From a checkpoint of a small audio captioner.
Model: 7.8M parameters, encoder depths [1, 1, 2, 1], decoder activation relu.
Training: adamw at rate 0.0012, 3300 steps.
Rows from block 4 of the audio encoder of a small audio captioner, named by matrix and row number. Each number is 128 + 32 x the weight over its row's rms, rounded and kept within 0 to 255. All counts start at 0. Numbers have three digits each.
After each channel's rows are labels from the 100 clips, of 14976, where the channel reaches its highest value: "loudest" is the band of the loudest frequency at the time of the peak. Only what is clearly more common there than usual is listed. The data: drum patterns on synthesised drum kits.
# conv: width-3 conv (encoder.blocks.4.conv.weight, 240x192x3, each kernel summed), inputs 96-191

conv.95:170152104140131182151107168118115097089162138090104153079102143109089086127074095135140117188145141156138081154175113114181112107137108131130135157142161138151122121117127137070082125142127106146141150191152054128157095056087140131065140133145140138116118127126093159119107157075114150089
loudest: 500 to 1000 Hz

conv.41:057148178127117125107089151082100154056131104088059071073123159125137150137151162171104106075159086166091207121142127155082190104083135167124121108174151182131115077156085125170126151180139132154126139210127134163098068143068118154096118128116118082123141118092153072119102156118170073091
loudest: 4000 to 8000 Hz

conv.119:127128171089110150106114117138079124108086113156109106143130132127118174160154160166136121101121125093106166171091110141052133156094117095087104119119202159126133136151093136164166175098128090118139160125156157159098150194109145113195044091158160107094130116146124115111143170143119100158
loudest: 4000 to 8000 Hz

conv.81:117088127089077107098215122129118134123151115127130107183118111086145106083148126112208136163084150069193165115111119139164098131182196117141132120123121060122155164066133128174173126120173130122155131103088133111145137115132154121160117122132142104086145141132116144177168053118126176122
loudest: 4000 to 8000 Hz

conv.72:125134096107123140144117163112133153124119181208031139155109154119171071106149218137139108096149143105115045165104154145077129147116162096109110127138185132125175150156139156071152085137176085114120118109144058112105130163165128162138122098110199112064137169132116111125142147182146117118
loudest: 4000 to 8000 Hz

conv.202:131167101119205121076096173121113132183074064121170146181105094118142108126144145129108086161173103136140075135038111153119108111124153067129176103045187128167098112163113123106053110095149149113131149066118173179160128110130143197111153098131125120099102157114105117121137118141154135137
loudest: 4000 to 8000 Hz

conv.201:156126189159106136118115103118110188119126084175179182108130164152134124171118123098152200146112186086129129172148148116138179137123028109127152107108119126170166149137071116141150097154094173147097090157140118191165157134134137145126077193158151132195168109103181157134112136140116114128
loudest: 250 to 500 Hz

conv.106:115112090159153113185132104131144089113135091114096096091055130119091090094111084098139133090140109191130092114112103097181134095142101141152107117154116082107158070141151130067106125115111095126107105143157103088118143060115080147075139139078102137095084101085092120117091093113091111092
loudest: 1000 to 2000 Hz

conv.169:096075144062174131092150080160091129142120147116094099123155125135116117074096180133123102144128137121122194174158145117115165111118141122099119116134139162084111114072159158174054109185126170099137091100116130130145185146129209103140167092072184157137076116137150076143113100177173027115
loudest: 500 to 1000 Hz; 1000 to 2000 Hz

conv.237:147125114184103190149126063086147127119139120122143112132114115167154122115073097148146155109077111168131106117110115115077081147090106101077103066112099096089157166115193177082101135134124120109125098167139123105089177104171104113141219123083089100143148156108102089172149155155105121136
loudest: 1000 to 2000 Hz; 2000 to 4000 Hz

conv.150:151168128051187141084092167108105125124121161169085146102116095138112116155145135150065096140166126139124173185196143163096145120121107100088156169170128143112131130170116162128113104146100123167141130116188104103089096144135168106166111112141181153129126133170120165106123150146140133138
loudest: 500 to 1000 Hz

conv.136:143144120098117151139160124039084147072049091167116127146097135092139105146078111142146171164184128147119077133118151128136099085129135105113132149139137154082127122150137137063150147131079088060138174178154074149150081114122123152092108147153099157067129135056087162126099146105116110093
loudest: 4000 to 8000 Hz

conv.27:148167133148092122082133090099095141107117107132108110109144123150161133087170165126120122143055127121134167152095157146108162143090109112031146108067201187102155111137122108153142149148121120135126130109097149117169182162118098126131121098133135163091109154114110140127170149118151117136
loudest: 4000 to 8000 Hz

conv.175:116121124110107089089160152146102137146126159151124106161177101137141132097172196121119150134161152110123153149116160127084098093122158155114168146151174165161152144156138082230150142074181119133118124054097143139115135206114141165173085076123114165106163130128136137159171104158152098165
loudest: 4000 to 8000 Hz

conv.116:119131132127175120074106149100133081140099064096108124138114109091130141122115131129107084131127115142107113139081127156091145091111136109149109076054224179145084100167131128108040133111176105135138223127123120114113110129111136212133126075141136137098072150142135093098095121136170127138
loudest: 4000 to 8000 Hz

conv.196:162182132084182121144109134126101133118147116172134099101139106123102131132112110143072138111169149222102083147129174116168071141140093080127172166133129146130111165168103161098114125141091060141167171102191121173116145111130149190119113143149131171127129104163107179123153154132097140115
loudest: 500 to 1000 Hz

conv.208:155151131082071111112141116125096106113129100104167148140176136097143092178093115115080146246099113090163102095068103124162153090106101062105115159064158111124121147105130109139149107081107145118089175082126132088164096144118100083138094126191125117125183168092118122159128140108123153164
loudest: 4000 to 8000 Hz

conv.225:127129136157149135064066151131092142171085160118157126155101131132126176130145127154130109144122109141131198141100130110073103099115115096006101134073144140185176108135139151164115110110112115116123099131089127194112148138156149145152138100111138129093101142162104095145095147156128061099
loudest: 1000 to 2000 Hz

conv.218:113111116156165097139067154113128125140148186158060080166083074167116144155164146136120117072162038143077122120087083141084089163149146141105130108108087088088169138157149151073131145146116085083095104128116108058095166082147210124094194098076119105114172113157109088134160128126115141101
loudest: 1000 to 2000 Hz

conv.87:122161165101140076074123159090155133093106149133116147185183112132141139132143106140146165121151124149145102129115100150057129114111153102109152118104146111109204131060164171141153061089125090143185134139115160134095186179172122105192114088162129093127170154174157181192150144200124089163
loudest: 4000 to 8000 Hz

conv.212:139055125151155089171153135140186114130189149136109099108140140131154085076133141104158097097120168166153130134130162109176157110161095123127201162143062094134156113099193166149177118145132122171127100126149127135160180096139131115149172150092164172161099202121118161146141096167135155113
loudest: 500 to 1000 Hz